config.toml
encoder_qk_norm = false
decoder_blocks_per_level = 1
kl_weight = 0.001
optimizer = "adamw"
epochs = 22.6
Rows from block 15 of the encoder of a small spectrogram VAE, named by matrix and row number. Rows with one number belong to one neuron. Each number is 128 + 32 x the weight over its row's rms, rounded and kept within 0 to 255. All counts start at 0.
After each neuron's rows are labels from the 100 clips, of 14976, where the neuron reaches its highest value: "lies over" is the class under the peak. Only what is clearly more common there than usual is listed. The data: phrases spoken by 400 fixed synthetic voices.
# fc1: MLP up (encoder.blocks.15.mlp.fc1.weight, 512x128), inputs 64-127
# fc2: MLP down (encoder.blocks.15.mlp.fc2.weight, 128x512, transposed), outputs 64-127

fc1.239 [156 111  54 118 168 123 105 134 154  83 137 183 117 121 116 112 117 135 119 145 101  49 110 129 136 146 131  61  95 138 211 162 128  79 141 123 121 132 168 167  86 196 124 152 136 121  91 103 161 130 179 146 123 141 111 120 135 129  98 179 134 132 104 117]
fc2.239 [139 241  99 192 130 137 104 126 180 128  99  93 152 156 137 203 136 146 133 163 148 127 159 127 114 116 101 106 124 136 139 147 181 180 114  91 146 148 105 148 102 141 109 112 117 110 147 106  80 159 149  77 120 125  97 134 134 110 143 104 116  92  68 104]
lies over: /k/; /t/

fc1.459 [138  55 120  91 111  93 118 124 121 132 127  68 150 155 157 144 174 117 138 101 201 139 116 135 148 136 146 130  80  89 122 150 100  90 133 106 153  66 129 171  91 140 119 176 110  62 162  97 104  93 126  95 117 144  75 114 114 126 103 118 120 130 199  95]
fc2.459 [128 199 138 119 114  69 164 167 117 151 134  94 101 125  88 190 164 126 131 153 127 109 137 117 128  98 116 130 133 123 163 115 170 169 118 183 111 144 172 118 163 125 151 157 167  69 150 166 131 136 149 108 145 115  97 163 151 139 146 107 178 218 101 167]
lies over: /ɑ/

fc1.136 [115  96  90 125 144 163  91 202 117 114 130 153  89 113  92  82  83 158 166 120 159 129 167 120 144 161 163 117 134 109 165 173 105 101 162 111 111  56  74 131 118 105  82 117 126 179 115 133  86  85 128 199 132  88 179 114 139 136 123  93 160 118 205 127]
fc2.136 [107 110 130 102 133 130 171  66 164 192 114 113  88  88 152 113 115  91 115 149 108 106  73  92 109 121 166 144 111 126 134 133 129 105 162 102 131 117 147 200 114 104 162 140 120 120 133 115  73 143 128 148 148 178 129 155  77 203 147 180 129  78 142 195]
lies over: /t/

fc1.446 [127 121 123  87  76 103 138 159 129 173 155 108 148  86 135 111 139  87  71 192 188 127 118  89 123 127 140 128 127 124  91 141  96 143 121  99 145 134  93 105  99 180 146 166 162 110 169 146 122 148  97 137 145 162 124 162 102  87 199 131 115 137  83 148]
fc2.446 [173 118 102 118  76 150  80 143  74 122 116 170 149 118 110 120 115 127 102 107 180 130 140  90 113  99 155 134  82 123  90 141 141 178  82 124 161 182  96  86 133 169 176 108 105  75 189 108 139 174 128 140 131 116 194 128 109 160 128 130  78  73  83 131]
lies over: /p/; /t/

fc1.82 [114 102 134 160 119 128 125 122 130 120 203 111 113 106 127 124 124 113 102 146  70  81  92 134 170 142 133  92 136 125 110 133 130 131 134  70 121 115 147 190 117 131 149  60 138 147  64  59 166 152 142 151 174 117 163 115 205 126 135 157 198 138 158 115]
fc2.82 [131 118  89 182 175 118 141 130 193 178 133 139  98 158 119  87 142 111 159 108 103  92 112 153 100 169  81 148 146 160 171 126 160 113 159 100  95 170  89 146 110 167 133 113 166 122 170 103 129 164  81 135 118 155 118 174 142 130  73 107  44 106 109 115]
lies over: /ɑ/

fc1.300 [ 95 137 146 103 159 126 191 145 115 214 102 168 125  91  63 103 182 143 100 132 142 121 132 120 164 146 156  50 156 123 133  94 184 175 140 153 107 110 195 106  59 135  93 115 142 143  81 167 158  47 195 123  85  56 115 154 145 106 144 143  81  80 112 149]
fc2.300 [ 99 156 150  62  54 114 148 131  82  96 107 158 130 146  93 120 104 140 119 106 134 117 100 165 155 113  97 111 161 115 136 138 126 133 127  96 120 150 136 165 112  76 116 164 144 128 146 116 161  98 131 137 104 135 137 133  73 144 135 152 152 115 157 102]
lies over: silence

fc1.144 [101 130 112 168  56 144  70 112 124 109 147  98 133  74 105 122 101 127 135 102 192 138  98 102 113  72  73 133 149 107 185 113 111 137  95  94 123 122 118 151 136  98 104 181 166 143  77 120 131 139 153 165 178 142 106  94 151  94 111 185 129  94 126  82]
fc2.144 [108 154 126 116  93 169 107 151 132  74 118 154 117 115 115 140 116  53 147 141 145  72 119 165  95 129 120  74 110  93 126 120 149 140 146 180 104 102 162 103 144 172 155 112 129 152  86  73 117 123 123 130  80 219 203 117 143 124 168 143 143 150 137 158]
lies over: /k/; /t/

fc1.201 [ 61 112 102 135 115  65  96 150 157 103 124  86  83 156 114 115 122 173 125 122 125  94 157 159 121 187  94 113 141 127 149 184 149 131 123  66 121  94  76 122 118 119 133 197 160 149 126  74 111 110 129  72  97 107 122 151 156 139 105 141 108 180  83 158]
fc2.201 [122 204 173  71 166 105 125 135 184 158  65 139 108 158 154 101 102 118  98 114  93 110 178  78 131 128 165 129 131 159 154  65 172 145 181 134 134 140 119 143 126  53  92 104 169 103 142 121 160 132 158 130 121 149 164 108 108 152 161 135  97 116 127 116]
lies over: /t/

fc1.56 [122 129  72 152 110 213 101 126  75 101 147 136 141 117  94 139 117 111 173  94 185 162 154 123 106  79 132  90 144 165 141  52 120  92 107 131  73 122  99 115 185 147 180 119  95 132 143 136 119 101 107 153 127 149 135  84 103 177 115 146 149 148  87 204]
fc2.56 [139 159  59 101 122 120 162 105 158 128 118 141 124 158 120 119 124 205 186 157  93 171  87 110 165 152 137  87 190 112 148 148 185 118 142 138 158 116 172 113 151  64 116 112 155  70 137 125 125 157  95 122 131 189 134 137 127 157  70 155 139 146 170 139]
lies over: /ɑ/

fc1.305 [108 114  97  91 121 109 127 119 109  72 100  79  65  86 100 112 186 142 133 189  82 182 224 177 125  56 138 159 101 159 112 103 102 108 135 129 155 156 153 170 171 127 159 108 180 112 107  85 125 103  83 118 106 145 102 160 151 185 179 122 131 158 146 148]
fc2.305 [121 137 141 138  72 130 118  66 173 128 152  95 115  93 184 131  92  84 144 101  61 117 135 157 123  92 112 164 110 113  69 224 106 111 101 105  96 100 136 127 148 133 151 108 112  87  95 172 136 138 164 134 104 108  90 149 126 157 126 108  91 148  99 147]
lies over: /ɑ/

fc1.317 [135  97 167 103 116 108 122  98 155  98  88 118  82  92 203 121 131 132 210 116 122 156 104  79 162 133 112 144 148 102 115 114 105 171 155 136 108 100 112 136 154 174 139 110 150  74  69 124 161  45 154 120 107 162 133 125  97 158 103 172 112 186  99  64]
fc2.317 [192 174 118  47  94 134 141 142 109  70  89 111 144 111 131  58 142 116  85 172 131 189  88  72 129 129 129 117 146  86  96  95  84 178 123  74 103 111 127 110 155 138 149 140 122 184 114  77 119 141 106 141 135 127 151  64 113 158 162 167 123 164 172 128]
lies over: /p/; /t/

fc1.332 [166 128 100  81 156 119 168 103 194 156  88 101 111 164 127  98  85 136  93 115 114 139 133 201  84 157 139 145 122  79 146 133 108  98  77  64 129 146 151  98 176 173 163  64 116 120 102 144 157 136 200 155 135 113  74 110 149 130 161 145 119 166 147 101]
fc2.332 [ 74 121  93  69 112 173 127 135  68  24 123 146  86 121 130 112 236  84 133  75 101  74 175 140  75 123 120 139  81  71 125  99 100 126 124 158 123 121 107 119 144 148 153 103  84 180 121  91 133 193 154  94 154 138 164  99 143 137 134 166 127 115 162 122]
lies over: /k/; /t/

fc1.505 [ 90 119 114 130 118 143  99 154 115 144  82 158  94  32 136 101 135 127 102  71 138  90 121 138 128 123 147 145 101 147 123  89 166 154 114  63  83 142  83 130 143 153  82 129 127 149 114 189 150 166 154  78 129 123 165 198 101 144 155 116 127 153  75 147]
fc2.505 [109 169 195 114  95 137 159 115 102  94 156 121  91 121 159 111 159 112 107 121 166 144 150 134 125 139 135  97 100 191 109 164 163 100 186  80 139  54 117 104 125 201 222 130 136 133 122 182 117  94  91 104 120 140 139 115  99 154 106  89 111 157 136 159]
lies over: /i/

fc1.100 [121 134 209 100  96 138 136 145 184 119 145 183 145 142 156 100 138  92 116 124 124 138 119 125 141 121 111 144 122 109 143 132  62 158 105  93 105 113  77 174 119 179 132 132 144  79 201 132 135 108 140 145 117 120 159 117 110 163 143 127 116 122 191 113]
fc2.100 [104 153 179  50 106 127 126 130 160 109 105 130 118 117 118 108 122  97 133  84 159 105 133 121 153 145 152 147  93 139 220 122 125 141 113  90 126 126  85 166  81 154 141 198 143 124 145 123 137  87 156 124 117 136 123 165 108 139 120 146 111 103 103 141]
lies over: /i/

fc1.479 [122 130 117 156  69 156  96 102 168 122 146 145 146  95  82 141 126 167 147 140 112 122 115 111 107 103 116 120 120 178 124 163 167  90 147 132 122  82 137 185  68 134 141 140 136  46 126 177 152 121 202  96 168 114 155  97 198 128 150  99 139 145 135 126]
fc2.479 [ 98 129  95 162 155  76 149 154 129 148 153 155 185 122 181 123 108 155 118 127 120 155 163 162 115  53 120 142  84 163  98 102 126 154 131 204  99 153 115 111 115 152  94 142 148 152  77 128 134 137 167  94 104 120  56 103  53 162 113  64 101  94 100  89]
lies over: /æ/

fc1.11 [150 104 124  99 104 125 128 111  92 154  82 161 120  93 147  96  84 142 121 106 165 177 168  94 152 126 147 173 109  94 134 135 119 125 120 154 103 121 180 137 149 147 126 117  76 141 160  58 124 167 131 175  56 150 141 151 115 113 173  61 116 175  66 134]
fc2.11 [172 176 174 155 126 177 141 127  73 121 136 197 130  67 139 118 109  78  92 129 138 138 118 144 164 104  95 142 123  16 131  98 124 202 124 125 132 139 163 102 181 129 167 107 171 141 137 129 126  57  87 187 124 163 137 155 136 154 121 137 138 124 212 158]
lies over: /p/

fc1.468 [126 138 114 114  54  99 147 113 163 121  94 168 146 149  99 139 141 133  75  72 113  84  88 116 118 139 128 177 104 142 130 148 105 203 108  60 125 120 143 146 102 148 156  86 146 102 191 148 170 113 131  99 145 140 145 181 128 181 136  85 144  79 118 151]
fc2.468 [107 117 132  70 160 113 141 125 202  96 119 131 111 109 158 139  90 146 145  73 163  79 147 189 139 118 164 129 104 140 138 122 116 190 102  98 130 106 126 137 179 122 106 112 123 127 157 155 226 156 124 134  80 118 192 143 176 109 134 118  91 142 127  97]
lies over: /i/

fc1.197 [195  86 134  68 134 146 183  73  94 133 160  72  97 153  85 117 112 143 160  84 122 101 132 158 139 146 126 125 156 158  88  95 157 121  92 175 150 138 175 142 100 154 124 167 137  79 158 126  78 127 177 117 137 152  90 172 133 139 130 185  94 127 156 142]
fc2.197 [128 132 155 132 108 155 140 161 109  87 110 101 139 157 175 127  90 111 110 126 176 120 117 216  91 126 107 139 120 170 142  88 128  68 193 122 112 120 189 132 132  88 111 144 127  74 120 102 172  54 124 111 162 110 177 157 100 208 141 166  97 119 131 133]
lies over: silence

fc1.186 [158 130 156 110 172 115  92 159 188 122 160 131 136  85 133 133 140 114 178 112 147 108 106 136 135 134 101 164 149 121 104  58 117 101 123 149 148 171 177 140 158  71 129 167 160 105 136 103  69 141  71 110 120 105 101 146 154 225 146 157  70  71  91  93]
fc2.186 [117 154  95 107 134 105 170  86 164 139 148 139 176 140 153 191 183  97 168 132 111 102 105 216  98 128  84 104 132 123 117 107  91  85 105 126 113 139 107 159 135 125  94 134  89 175  94 132 105 208 163 154 174 100 128 154 106  83 118 136 105 124  97 110]
lies over: /k/; /t/

fc1.2 [215 115 138 123 107 108 115  98 140 111 204 157 133 156 172  97 138 145  73 116 126 125 160 139 145 153 145 116  99 130 155 163 125  50 122 147  90 118 211  98 132  86 114 158 141 118 163  80 181 142 185 160 125 107 146 123 116  88 146  80 197 121 109 122]
fc2.2 [127 129 172 119 114 120 166  75 157  69 106  77 171 202 167 137 129 110  99 100 136 174 163 174 146 150 124 112 128 138 134 122 166  53  89 165  45 187 133  89 136 109 119 189 107 131 138 103  81 143 111 152 108 131 143 157 116 138  99  91  84  99 200 150]
lies over: /k/

fc1.166 [153 158 199  77  88  81 144 149 153  93 111 121 130 184 133 132 125 126 141 156 141  94 124 138 157 145 130 151 125 192 136  94  98 134 154 134 116  83 103 142  92  92 135 128 208  87 200 157 154 161 116 107 120 148  89 147 115  84 142 106 105 126 138  82]
fc2.166 [146  87 153 131 166 128 150 127 174 113 117 108 140 122 152 174 205 136 143 152 117  86 126 132 133 165 184 130  81 129  82 119 139  85 111 159 125 115  72 132 141 112  99  55 127 151 133 124 102 159 158 118 136 116  87  85 138 117  85 111 124 185 134 126]
lies over: /i/

fc1.330 [ 84  94  89 128  82 195 121 126 152  52 153 183  67 159 109 106 166  65 129 154 133 110  90 142 107  83 113 156 105 102 128 149 144 124 100 199 185  89  81 118 119  68 169 119 158  89 125 131 139 137 201 167 110 124 128  72 105 157 104 164 152 138 110 122]
fc2.330 [121 112 145 115 173 171 130 133 151 142 108 119 110 123 164 133  98 238 137 154 101 158  74  80 130 120 144 196 155 115 113 110 104 142 130 145 143 106 138  78 154  74 198 144 145  63  97 150 107 117 144 137 111 147 165 147 129 158 102 124 149 115 138 161]
lies over: /ɑ/